From a checkpoint of a small audio frame classifier: 4.61M parameters, 13100 steps.
Rows from block 4 of a small audio frame classifier, named by matrix and row number. Rows with one number belong to one neuron. Each number is 128 + 32 x the weight over its row's rms, rounded and kept within 0 to 255. All counts start at 0.
Before each neuron's rows are labels from the 100 clips, of 14848, where the neuron reaches its largest size: "lies over" is the class under the peak; "responds to" is what is common among them. Only what is clearly more common there than usual is listed. The data: songs of 200 made-up bird species, synthesised, often over outdoor noise.
# gate: second MLP gate (model.blocks.4.mlp.gate.weight, 416x160), inputs 0-79
# fc1: second MLP up (model.blocks.4.mlp.fc1.weight, 416x160), inputs 0-79
# fc2: second MLP down (model.blocks.4.mlp.fc2.weight, 160x416, transposed), outputs 0-79

lies over: arch
responds to: arch; first syllable: downsweep; first syllable: arch
gate.195 [113 120 132 123 146 151 159 109 188 168 118  35  74 189  80 166 161 123 189  93  67  82 158 149 141 176 149  89 136 152 122 146 201 124 140 153 164 108 125 132 162 131 166  73 143 104 126 127 119 134 129  98 186 120  83 134 100 160  76 123 133 149 152 152 146 101 161  88 128 138 123 131  88 160  98 109  73 176  76 109]
fc1.195 [116 125 152  79 142 110 125 199 111 145  74 168  99 152 114 160  85  88 128 116 172  99 148  50 136  68 147 132  67 150  78  77 119 200 122 107 152 142 141  95 118 163 163 128 192 116 108 103 136  69 104 131  96 129 128 145 136 110 135 121 164 195 141  98 115 156 128 157 107 135 133 181 167  95  86 116 131 142 102 145]
fc2.195 [153 149  86 130 115 181 126 111 166 151 176 120 145 111 195  67 171 127 125 136  92 128 114 121 177 139 133 114 184 163 149 149 123  84 113 113 157 136 175  72 152 170  84  54 174 206 103 129 114 136 129 127 124 127 109 151 145  70 161 156 119 147  99 179 174 102 171 161  96 140 147  66 158  97 141  89 160  94 121 167]

lies over: arch
responds to: arch; first syllable: arch; rich in harmonics; pitch: middle
gate.260 [129 151  83 192 100 130 117 182 124 166  68 128 136 122 201 172  93 111 123 124  92  98 146 111 115 134 149 105 122 141  69 113 143  74 142 110 186 149 161  65 185 147 138 101 116 153  93 114 163 117 130 144 117 104 143 174 152 140 144 162 107  97 178 137 178 102 173 162 136 129 103 147 132 140 159 104 135 141 109 160]
fc1.260 [133 104  90 117 124  86 176 127  97 116 143 110 106 115 113 122 192 112 144 149 127 145 161 155 144 146  54 148 201 117 137 126  85 118 140  88 122 133 115 116 114 138 152  64 123 144 146 155  90 168 132 118  95 137 147 141 125 181 125  92 160 131  79 154 172  86  51 133 121 159 107  84  71 130 120 115 151  99 130 112]
fc2.260 [144 130 147  88 109  91 110 136 168  97 155 130 136 176 106  97 183 154 154 138 120 167 149 146 162 129  61 111 126 144 108 212 165 125 201  85 122 121 127 144 141 205 121 126 120  75  83 167 144 121 163 135 119 141 126 134 100 158 103  98 122 169 125 118 119 197 140 136 141 126 120 150 119 116 114 131 148 163  75 184]

lies over: upsweep
responds to: upsweep; first syllable: upsweep
gate.82 [162 152 162 131 155 181 162 180 120  43 141 183 179 160 136  90 137 130  84 157  94 117 129 169 102 146 112 121 134 104  80 112 146 129 111 146 103 129 138 129 140 103 153 124   8 142 160  90 106 124 116 116 163 130 201 207 115 127 162 141 156 110 195 132 110 139 160 138 179 113 162 130  81 116 115 138 133 177 123 102]
fc1.82 [135 197 155 155 131 164 209 147 145  83 109 117 129 107 118 155 111 191  96 121 104 103 128 123 141 120 129  86 139 120 131 138 137  87  97 113 122 147 123 138 128 156  97 156 115 154  92 173 118 148 112 119 168 155 168 109 142 129 155 162  97 144  97 120  88 111 113  93 162 143 132 157 164  94 175 118 123 112 148  89]
fc2.82 [170 156 128 125 139 168  77 101 134 142 177 115  86  95 135 139 105 150 136 128 138 165  35 129 161 130  79 145 143 109 103  31 114 149 166 159 118 155 149 150  76  74 100 142 159 162 104  84 108 123 168 116  76  87 122 236 123 157 146 174 106 111 157 141 138 175 123 130 106 159  58 108 173 107  91 142  59 159 161 144]

lies over: arch
responds to: arch; first syllable: arch
gate.333 [118 155 117 123 118 101 157 126 107  98 117 187 102 127 136 131 109 164 124  73 133  84 177 161  74 132 154 115 156 124 134 131 181 172 129 147 137 154 143 148 158 144 116 110 155 162 120 136 135  96 199  81 154 101 156 157 106 156 119 196 132 133 189 139 199 114 121 182 147 134 114 128 127 115 152  94 151 136 156 118]
fc1.333 [135  83 172  96 145 138 171 170  86  78 102 155  63 136  91  87 143 113 112 132 134 148 170 159 126 127 102  91 170 100 126 174 148 105 183  56 116  94 122  91 127  98 111 150 141 130 173 120 135 135 114  89 173 164  91 143 126 122 193  85 106 160 162 146  72 126 187 101  94 140 172 102 170 161 109 128 157 119 154 146]
fc2.333 [102 128 147 109  92 140  96 125 101 124 114 183 142 163 129 116 131 145 194 169  92 134 118  93 120 116 162 112 117 143 164 178 160  72 104  49 112 125 163 178  78 152  77  87 118  81 154 165 173 172 132 129  61 115  85 113 138  93 180  83 105  83 111 147 149 119 120 138 161 161 113 109 164 144 135 133  58 104 111 150]

lies over: warble
responds to: warble; buzz; fast repeats; first syllable: dip
gate.348 [ 99 142 127 151 149 144  92 110 167 118  85 146 123  97 167 128 138 112 116 207 114  82  64 142 138 163 133 131 160 104 150 148 202 106 152 143 184 149 103 110 108 163 126 125 181 176 120 105 136 116 124 119 167 121  82 154  95 152 170 112 118 114 119 125 108 106 109 161 188 152 147 144 119 183 149  74 174 108 130 114]
fc1.348 [159 159  96 124 174 138 156  39  96 166 167  96 126 158 136 153 103  87 139  99 133 116 119 138 142 118 195 121 129  85  89 174 101 111  96 149  92 173 159 137 183 147 113 108 141 181 132 146  89 110 114  98 160  99 127 129 147 152 124 104  66 117 120 111 124 114 127 100  75  94  91 189 120  88 168 117 115 160 126 132]
fc2.348 [134 144 128  99 124  63  66 119 144 146 146 140 155 117 127 132 135 130  84  79 167 126 143 194 134 127 179 110 100 142 149 159  87 114 193 133  82 118  68 128 139 101 142 161 176  61  78 185 165 195  62 177 155  68  90 111 123 150 117 154 111  90 124  96 145  96  85 115 131  92 114 151  86 167 113  94 158 166 170 108]

lies over: harsh note
responds to: harsh note; high song; first syllable: warble
gate.408 [166 169 111 124 172 123  49 129 137 160 138 137 121 170 104 125  69 130 132 105 154 150  65 117 184 131 103 130 122 140 124  70 158 154 113 129 176 135 101 125 133 159  93  59 214 117 171 111 163 107 115 125 121 157 147 137  63  96 105 127  65  80 117 119 128 102 135 167 143 102 174 121 164 112 210 132 149 164 115 134]
fc1.408 [ 95  96 104 173 194 128 130 177 106  87 110 133 129 118 136  65  56 145 105 184 134 171 105 145 136 112 134  94 101 106 134 149 129 185 186  98  83 159  58 165 125 159 153 158 108 123 136 102 122 168 175 123 165  57 125 130  85 153 143 149 130  62  82  99 117 140  76  89 139 123 153 198 154 203 103 107  95  94 142 148]
fc2.408 [134  78 160 139 136  96 176 128  83 109 144 118 160  96 103 160 116 147 125 148  60 106 131 163 121 187 106 178  69 135 174 154 159 102 109  30 118 119 101 123 144 126 140 122  73  66 138 159  83  75 166 119 125 166 144  73  93 122 134 133 102 192  81 102 174 158 181 137 120  96 169 142 187 144 113 115 152 141 110 141]

lies over: steady whistle
responds to: steady whistle; low song; rich in harmonics
gate.105 [159 152 118 130 100 135 142 120 104 123 106 143 123  84 114 227  99 200 129 179 171 186 122 120  65 124 117 141  91 164 109 112  98 139 153 125 152 153 150 104  97  75 112 142 103 107 128 128 152 125 160 110 137 100 147 129 129 163  97 157  86 111 228 132  89 120 126 167 119 137 143 108 148  88 102 159  82 146 141 114]
fc1.105 [178 154 103 162  86  83 108 130  95 150 112 102 107  91 130 145 123 110 134 152 121 156 165 140 176  96 141 140 155 120 126  18 154 128 158 120 171 149  86 152  95  79 195 128 103  58  94 127 181 116 135 142 141 138 153  79 146 180 115 153 102 124 128 164 134  99 139 157  86 110 102  89  89 124  67 128 130  87 102 104]
fc2.105 [182  90 138  98  97 173 114 129  84  89 133 101 144  70 111  60 126  99 140 106  69 143 106 161  95  94 139  89 138 128 112 111 100 178 136 141 123 115  81 126 164  57 159 106 232 144 131 164 147 161 112 158  99 121 167 111 157 133 117 115 108  99 102 141 165 165  89 112 145 123 192  88 104  84 142 146  91 107 135 134]

lies over: no call
responds to: upsweep; first syllable: upsweep
gate.132 [164 110 148 155 166 159 163 125 107 164 132  46 163 140  65 157 134 134 107 134  86 135  94 141 134 104 175 128 113 148  92 103 154 160  66 140 129 125 112 165 171 135 139 165 135  96  94 115 139 117 128 124 178 128  89  95  90 114 118 167 165 177 116 149 136 124 176 117 139 118 168 152  95 112 124 101  75 130 116 153]
fc1.132 [135 184 139 111 149 123 105 106 125  73 136 131 124 129 136 178 122 184 118 137 217  94 205 142 113 137 106 106 107 115 151 110 129  51 155  42 136 162 124 140 115 122 123 153 158 194 163 125 107 159 113 125 140 139 115 142 105 182 164 115 174  89 168 116 127 123 122 115 116 116 111 106 127 145 139 134 130 145  92  91]
fc2.132 [ 87 138 141 139 142  78 108 187  98 126 150 111 162 122  90 115 177 118 123 168 122  69 156 197  92 121 120 138 126 133 135  52  60 122  77 148  78 147 146 142 158 136 185 104  86 181 114 153 162 165 127 132 146 153  83 128  92 107 128 149 110 177 135 116 188 124 153 176 109 106 165 160 140 125  65  80 138 103  61 148]

lies over: warble; downsweep
responds to: high song; buzz; warble; first syllable: buzz
gate.391 [130  51 140  71  55  91 160 132 133 187 141 117 171 116 148 109 125 161 144  49 121 136 142 109  65 132 170 108 108 110 122  93 157 163 149 155 128 139 123 183 140 144 134 147 143 152 120 203 140 132 194 151 140 140 125 135 116  73 158 168  89 140 157 129  63 148 120 103 137 101  90 121 170 113  78  78 144 171 103 137]
fc1.391 [ 63  96 115 131  96 172 166 118 115 145 180 134 110 131 154 137 178 122 139  94 115 123 123 123 124 179 160  89 107 134 121 103 151  71 139 162 147 123 151 114 145 146 144 110 165  96  64 140 101 117 129  93 131  98 137 159 134  62  86 110  88 129 132 100 101 112  95 112 120 160 182 130 131  78  88 152 108 192  80 146]
fc2.391 [ 59 113  49 137 123 185  98 130 177 151 163 126 159 126  82 146 115 186 113  77 102 102 116 132 100 140  91  67 143 116  95 132 217 131 151 137 128 118  70 153 141 137 136 116 196  77 131 101 157  93 162 149 131 114 154 180 162  68 102 191 162 139 109 144 102 101 144 132 109 129  95 129  99  89 188  42  74  57 162 100]

lies over: steady whistle
responds to: high song; click; first syllable: steady whistle; first syllable: click
gate.181 [117 154 113 116 104  84  96 131 132 102 132  88  93 133 231 155 112 108 167 119 116 122 122  70 124 169 153 128  88 108 163 139 137 184  73 105 140  95  74 156 134  96 145 134 189 107 126 151 154 145 120  93  48  85 172 159 113  48 124 129  73  62 144 178 114  95 148 100 107 116  87 131 106 137 102 142 149 126 128  99]
fc1.181 [160 128 159 119 150  91 185 144 105  43 137 150 171  94 111 153 140 100 151 133  66 127 170 116 196 163 157 121  82  62 123 147 102 185 164 155 134  80 153 143 121 172 142 134  92  80 132  75  86 137 116  83 177 173 160 147 117 172 157 192 167 130 170 121 124  60 136 145 180 127 142 115 125 132 130 106 141  95 182 128]
fc2.181 [156  84  63 118 145 157 124 130 132 113 108 111 166  91 156 122 113 126 121 127 138 145 107 126 163  97 147 107 140 121 113  94 187 130 170 157 131 130 118  82 175  94  87 156 110  65 135 123  90 137 115  92 150 103 129 120  90  43 147 107 146 190 144  92 152 117 125 124 181 134  91 142 149 174 114 141 130 134  81 140]

lies over: steady whistle; upsweep
responds to: steady whistle; upsweep; first syllable: upsweep
gate.20 [114 138 152 189 109 176 169 145 153 146 148  94  81 158  78 181 112 140 101 137  84 146 110 123 100 156 171 111 152 129  73 104 114  73 127 122 206 139 110 156 158 121 152 145 158 139 104  80 165 119  90 133 130 142 130 100 167 118 169 127 150 177 179 167 115 154  78 106 102 159 149  93 140  73 156 154 128  96  68 114]
fc1.20 [120 130  58 101 129 100 184 169 102  71 164 110 112 150 142 136 179 102 167 143 104 100 171 133 115  78 146 126 149  75  95  82 133 126 167 105 114 152 110 136 135  97  98 141 161 119 162 118 139 110  77 143 139 162 148 100 143 159 156  76 186 165 161 164  90  87 174  62 187 159 103 134 194 112 153 106 152 140 192 118]
fc2.20 [142 156 129 149 152 121 121 129  66 179 101 114 132  93 116 117 119 141 125 185 123 168 107 125 152 161 170  96  78 111 163 183 139 135  69 153  93 168 146  47 156 116  90 109 162 134 100 164 120 129 169 130 120 106 147 129 132  72  96 153  94 138 153  98  93 105 118 160 146 192 176 148 133 129 143 136 181 150 134 134]

lies over: steady whistle
responds to: high song; steady whistle; first syllable: steady whistle
gate.337 [122 117 124  84 152 136  80 163 108 139 152 118 107 171  92  75 121 111 104 127 123 134 154 115 137 170 175  99  64 144 144 146 130 112 113 123 153  80 137 154 128 116 113  60 119 139 164 141 122 159 112 107  94 100 108  96 102 123 170 121 181  89  88 145 189  64 111 106 172 130 136 174 108 175 146  83  81 121 101 102]
fc1.337 [131 216 167 137 121 147 127 163 195  97  83 176 114  99 106  88 117 159 128  93 159 101 117 142 119 126  67 111 104 108 124 199 133 130 124 195 145 129 119  96 125 140  97  59 150 116 141 168 151 110 113 115 132 153 143 134 149  59 143 102 157 166 133  96 161 149 157 124 155 142 134 123 102 179  80 126 143 155 155  96]
fc2.337 [101 136 150 182 157 167 198 187 145 125 114 144 140  59 141 133 148  92  88  67 145  65 119 135 105 111 159 127  73  52  66 109 116 146 110 161 141 119 153 104 167 133 120 105 130 134 160 152 133 127 152 179 104 154 126 103 101 111 141  87 102 167 140  94  76 168 116 116 152 168 155 104 122 121 134 104 126 134 151 148]

lies over: no call
responds to: downsweep; first syllable: downsweep
gate.334 [120 142 152 166 107 120 145 166 222 130 113 159 144 101  78  88 156 104 124 128  55 116 115 114 137  93 149  75  92 154 106 112  88 145 113 108 164 138 116  97 105 201 120  75 141 157 126 150  79 103 152  80 121  99 147 164 169 133  72 159 106 152 134  83 144 120 111  80 121 139 129 138 118  79 145 137 115 152 175 134]
fc1.334 [179 107 104 104 112 127  77 152 199 148 187 123 124 101 125  86 167  61 136 111  87 154 125 150 183 130 116 148 158 152 136  86 145 108 176  92  84 135 144 118 132 175 145  85 110  94 155  42  99 111 140 124 132 132 151 107 114  82 187 146 126 116 124 140 134 137 104 124 120 136 105 101 105 124 158  78  94  90 199 145]
fc2.334 [173 148 116  99 123 170  94 124 185 188 100 125 155  64  91 141 138 189  98 132 165 157 173  90 107  96 140 138 154 140 113 170 136 137  71 106 109 113  57 117 154 111 135 164 130 163 164 149 120 114 133  88 166 119 131 124 153 122 138  95 124  83 136  90  96 178 101 199 126 130 144 130 149 120  56 145  98 102 119 154]

lies over: upsweep; dip
responds to: low song; upsweep; dip; first syllable: warble
gate.218 [182 160 112  91 177 169  90 165 168 135 128  97 109 150  93 149 112 117 139 165 121  87 182 124 125  76 163 129 163 163  90  59 101 145 121  90 124 122 124 109 184 134 154  61 181  89  79 133 114 129  78 170  66 133  79 161 131 144 149  80 162 140 129 117  87 108  96  64 182 129  85 115 138 178 139 175 134 180 184 116]
fc1.218 [162 119 158 144 161 123 158 132 123 158 132 147 133 123 157 137 145 108 140 106 184 152 101 163 184 140  42 108 141  93 107 160 158 121 109 152 133  84 155  59 147 117 164 204 146 159 182  92  69 152 146 153 120  88  89 145  68 123 121 140 134 145 127 100 105 102 175 148 116 131 118 182 112 154 173  91 126 128 110 118]
fc2.218 [144 152 160 211  89 144 157 126 153 126  81 150  94 136 165 112 118  93 118 143  98 122 128 129  61 132 106 160  85 123  97 145 160 126 168 101 195 125 117  96  91 176 137  85 150 124  73 174 132 168 117 100 117 158 163  90 133  79 138 148 147  84 154 132 145  99 135  97 104  96 169 168 139 120 157 104 142 193  89 134]

lies over: harsh note
responds to: harsh note; first syllable: harsh note; pitch: middle
gate.268 [106 109 108 115 139 159 118 130 130  91 130 136 102 124 168 113 168 137 155  86 110 145 104 153 101 151 168 176 139  83 134 129 145 165 133 141 132 198 107 122 136 110  52 115 157  55 104 179 126 121 163 162 116  99 206 159 168 114 133 125 156 164 144 112 109 113 132 154 200  76 164 154 102 168  83 139 140 128 155 106]
fc1.268 [137 111 100 146 135 123 108 146 122 112 139  93 111 162 115  68  79  75 136 121 107 116 161  94 123 121 194  87 148 133 137 145 145 123 114 134 145 170 134 129 113  84 149 132 132 111  87 149 138 185  56 133 143 101 119 117 144 193 167 129 144 184 165  94 143 152 141 136 123  73 124 111  88 159  50  76 118  53 179 125]
fc2.268 [125  69  69 153 113 147 178 129 210  97 120  87  87 147 155 133 102 163 123 151  75  92  76 133  87 163  80 191 104 126 131 141 133 165 153 106 145 116  93 122  95 133 143  70 157  78 131 161 135  89 125  84 113 145 122  96 129  74 183  98 114 130 121 125 151 187 113  73 128  58 126 160 136 103 107  95 187 161 131 122]

lies over: warble
responds to: warble; first syllable: warble
gate.409 [103 123 156 131 165 149 139 126 185 163  96 130 189 140 118 141 113 137 124 113 107 133 149 164 133 153 104 105 150 134 139  81 141 162 160 147 218  62 154 159 182  98  97 168 175  91 133 147 119  76 156 157 153  87 108 140 163 124 135 161 157 144 125 114  88 139 150 159 120 130 149 135  81 126 139 123 115 144  73  99]
fc1.409 [179 167 122 150 129 160 180  84 176 139 136 117  95  87 103 182 120  89 149 161 193 115 142  55  96 100  81  81 143 116 122 114 113 153 156 142  93 125  63  97 105 143 154 167 163 153 126 128 133 135  59 160 132 157 149 115 132  96  99 133  84 121 100 118 149 175 144 127 119 127 158 143 130 161 157  97 173 131 101  94]
fc2.409 [128 184 136 126  67  51 140  85 120 109 130 150 152 125  69 134 119 141 171 171 120 122 116 141 135 115 110  81 152 139 150 121 144 140 160  94 157 100 131 125 143 150 129 144  99 133  80 110 135  75 131  95 140 159 142 162 115 139 146 107 163 146 147 150 118 151 186 134 171 156 144 112 172 152 113  93 132 107 142  69]

lies over: warble; dip
responds to: warble; first syllable: warble
gate.257 [ 95 124 163 193 166 110  63 110 118 120 101 130  84  93  81 142 146 160  68 104 140  94 134 127 109  96 140  98 150 141  81 117 119  81 182 121 186 120 116 195  67 134 137 125 134  47  97 165 151 106 103 136 214 121 158 118 139 124 191  99 187  95 165 152 106 115 102  78 147 102 165 157  60 114 157 180 141 150 105  84]
fc1.257 [127 127 114  97  86  93 151 119  88 115 107 175 128 115  88 141  84 183 131  87 132 145 197  71 128 169 126 122  98 113 130 136 106 107 148  78 128 106 157 123 175  74 216 154 107  90 109 191 161 122 117 157 106 130 120 144 135 152  96  82 147 105 136 139 156  72 119 128 103  88 128 131 101 103 123 168  79  99 100 200]
fc2.257 [161 114  60 113 195 119 106 181 103 162  92  99  98 153 174 109  84 175 183 168  56 178 140 165 120 121 131 161 124 131 175 146 166  95 134 142 116 136 129 160 103 140  97 127 103 182  82 215 124 128  58 139 133 155 145 121 116 141 145 124 173 196 105 105 110 115 144 147 126 145 126 109 113 138 102 119 116 136  87 147]

lies over: no call
responds to: reverberation; text has "room"; text has "reverberant"; click
gate.326 [144 139 109 109 130 149  54 110  51 106 142 106  51 138 110 169 174 167 128 103 121 125 145 187 144  67 150 130 161 121 143 121  94  88  98 155 127 191 204 163 153 151 126 124 130 142 130 166 148  83 142  86 155 115 106 111  45  73 134 131 167 149 151 104 152 129 129  87 126 116 118 123 150 102  81 140 105 151 142  77]
fc1.326 [151 169 140 157 170 123 141 105 109 128 113 104  98 220 151 158 127 185  66 101 126 128  85 136 195 133 115 105 168 150 142 143 136 133 100 108  36 208 165 140  50 118 175  92 103 104 121 105 117 107  89 150 157 140 111  81 107 132 101  80 154 167 142 128  88 125 153  93 171 151 130 142 123 119 165  92 104  96 155 190]
fc2.326 [146 118  95 124  98 134 106 110 163  79 134 122  88 127 146  88 173 102 145 141 113 106 123  61  89 118 135 146 180 144  95 139 171 112 124 171 116 167  97 111 171 103  36 116  98 107  99 113 140 101 155 132 100 118 108  88 197  97 120  92  91 148 140 157 110 139 105  99 131 121 144 128 109 193 119  88 141  88 171 110]

lies over: upsweep; arch
responds to: low song; upsweep; first syllable: upsweep; first syllable: arch
gate.183 [104 142 145  76 145 119 121 121 134  92  99 115 123 196 122 144 127 188 137 141 166 118 101 128  97 137 209 144 117 112 111  86 163 112  98 113 126 115 112  57 136  52 117 137 156 111 114 130  94 121 139  95 174 164 145 159 115 158  99 122 138 112  75 128  76 181 154 140 134 180 120 143 129 102 195 109 174 124 154 106]
fc1.183 [111 132 132 197 176 143 121 127 100 177 107 140 107 144  63  71  80 172 146 115 167 148 118 135 145 162 113 104 154 142  81 102 129 111  65 132 104 129 112 146  88 112 130 136  94 178 128  73 138 145 114 129 112 183 156 135 109 162 168  89 133 124 169  95 131 115 170 168 137 101  49 116 141  38 135  87 102 159 116 118]
fc2.183 [146 140 135 152  90 165 109 146 154 137  69 156 156 158  94 125 110  94 191 106 130  80 109  61 137  84 127 122 164  85 127 114 137  37 128  95  85 167 168 143 121 104 128 138 135 129 182  83 112 143 130 167 135  75 114 161  83 132 135 109 184 142 139 150 100 124 133 144 101 111  94 133 142 102 168 153 132 144 109 109]

lies over: harsh note; dip
responds to: harsh note; dip; first syllable: harsh note
gate.312 [133 117 126 107  59 169 140 124 103  61 106 105 152 170 164 132  72 114 150 132 131 160 145  88 133  93 179 154 109  87 155  91 193 166 102 112 153 173 101 148 106 108 165 134 165 153 136 142 152  85 192  86 107 130 109 125  72  85 169 103 149 123 167 115 132 149  95  87  89 129 121  91 140  47 179  65 109 134 137 123]
fc1.312 [138 175  53 137  99 136 170 130 134 132 164 209  46 148 100  90 109 183 147 141 101 141 137 159 130 137  87 122 122 122 160  44  91 175 114 103 168  82 161 171 105 105  52 125 103 174 100 104 145 149 143  95 147 123 123 149 145 150 132 129 114 135 180 129 183 159  70 120 130 125 103  86 125 165  79  88 125 134 136 158]
fc2.312 [ 89 127  64 182 136 180 188 120 161 118 169 119 136 116  95 100 153 127  71 125 146 133 166 106 101 176 161 158 135  91  64 140  90 158 145 121 133 149 125 116 108 117 114 193 155 122 126 101 106 150 123 153 140 140  87 179 135 144 152 154 161  90 101  24 191 145  86 117  99 170 159 170 160 125  77 125 123 118 108 156]

lies over: harsh note; downsweep
responds to: harsh note; first syllable: harsh note
gate.369 [138 125 128 119 179 104 216 143 139 200 146 133 171 137 149 137  94 115  57 168 115  70 132 104  84 139 115 157 100 111 116 110  90  50 106 125 145  82  93 123 110 130 107 154 126 113 110  96 146 117 121 157 130 104 135 162 114 141 127 131 120 146 158 134  87  98  99 168 115 120 172  93 136 133 203 155 167 118 164 138]
fc1.369 [152 104 141 121 142  94 151 145  71 175 126 140 127 145  77 120 121 123 152 125 108 119 151  82 104 140 176  97 114 121 105 118 136 144 165  91 134 117  69  96 119 129 115 130 122 122 131 103 139 109  32 138  46 143 128 124 131  97 144 169 212 133 100 139 150  99  78  85 182 148 132 161 139 137 204  93  96  92 105 159]
fc2.369 [ 96 124 177 159 121 142 101 139 147 140 119 120 126 141 153 136 138 127  75  99 101 119 166  66 112 139 132 106  67  98 120 112  82 120 129  96  99 140 134 107 105 111 115 182 177 122 120 135 157  41 134 101 146 135 115  74 135 111  94  59 130 165 136  72 113 117 130 149 178 112 150 141 128 119 162  95 148 100 113  93]

lies over: harsh note
responds to: harsh note; first syllable: harsh note; first syllable: warble
gate.128 [151 138 100 129 131  69 144  86 153  97  77 141 127 159 167 134  91 157 145 134 129 155 127 150 116 202 153 157 122  84 120  82 133 159 125 105 136 108 178  87  68 174 162 101 128 160 144 161 128  95 173 145 134 202 157 125 120 128 110 123 138 118 145 127 145 136 125 139 137  64 134 120  86 140 108 187 113  67 112  99]
fc1.128 [ 74 113 149 159 151  73  78 116 121 140  69 123  86 113 118  45 146 149 209  96 178 166 142  70 183  70 149 145 125 154 138 123  98 167 163 199 132 118 162 178 107  94  87 137  94 160 106 174 140 164 226 136  88  63 131 153  88  97 130 116 135 129 169 140 149 133 154 126 133 101  97 122 156 156 123 109 124  89  91 129]
fc2.128 [ 89 157  82 110 103 132 167  66 179 131 148 104 162 153 128 133 104  70 148 148 134 124 123 198 125 148  80 108 104  55 169 152  87 106 119 108 113 111 171  99 120 138  88 130 107 144 105 161 158 103 129 175  90 152  94 100 140 171  73  74 146 140 124 156 193  81 120 166 119 171 142 129 103  78 159 151 128 100 150  61]

lies over: harsh note
responds to: harsh note; first syllable: harsh note; rich in harmonics
gate.306 [158 130  66 142 170 118 123 135 225 104 134 133 126 146 106 119 111 152  99 137 171 134 161 120 119 128 168  99 141  91  97  98 131 149 143 134 149 135 106 187 146 102 119 138  88 160  94 133  96 117 148 164 160 124 143  62 238  89 107 141  66 109 151 162 117 126 126 105  91 133 118 151  99 102 150 154 163 159 213 150]
fc1.306 [169 147 196 141 106 149  82 123 133 116 158 151 154 130 151 107 137 173 150 138 147 112 129 136 101  63 133 128 188 109 111 126  59  99 109 198 156 172 175 126 109 153 136 120 190 167 156 184  86 138 101 112 130 123 124  89 141  14 182 129 144 131 133 149 118 130 105  92 163 155 167 139  90 171 148 108  99 163 161 142]
fc2.306 [ 71  96 152 110 125  86  66 118  97 135 160  59 147 146 147 156 131  84 143 109 185 132 146 175  90 112 132 100 122 144 127 104 113 114  94  55 117 107  91 156  96 116 130 113 111 133 130 115 152 193  85 147  71 115 127 130  74 134 136  97  95 138 126 107 156 161  92 174 103 135 199 128 134 113 140 158 131  93 164 102]

lies over: steady whistle
responds to: steady whistle; upsweep; first syllable: upsweep
gate.136 [130 148  85 117  66 179 127 147 116 105 116 157 130 115 111 192 158 133  85 153 169  96 121 134 109  93 121 121 101 138 180 138 127 132 155 160 188 148 141 165 103 105  87 154 190 128  61 155 120 140 106 134 109 123 121 197  97 114 162 129 224 113 172  73  88 163 169  71 166 150 174 115 105 116  81 139 148 127 168 124]
fc1.136 [118 141 124  97 175 109 131 172 137 164 120 144 121 102 145 193  68 123 126 136 143  97 141 178 148 142 123 108 161  60 210 111 133 159 134 152 195  64 105 128 178 161  71 152 132 141 187 157 108 104 113  80  88 141 207 171 103 124 124 125 100 104  99 152 127  98 106 180 121  84  85 148 140 114 151 129 141 145 161 106]
fc2.136 [137 106 121  93  90 109 144 154 137 106 101 124 122 147 137 143 132 147  84 211 148 155 144 138 147 108  91 138 139 132 135 134 115 148 111 112 125  79  99 117 139  77  97 162 109  95 107 126 148 112 175 204 134 166 146 152 176 117 112 147 140 100  97 119 101 115 160 118 164 132 137 213 179 190 164 112  91 187 124 137]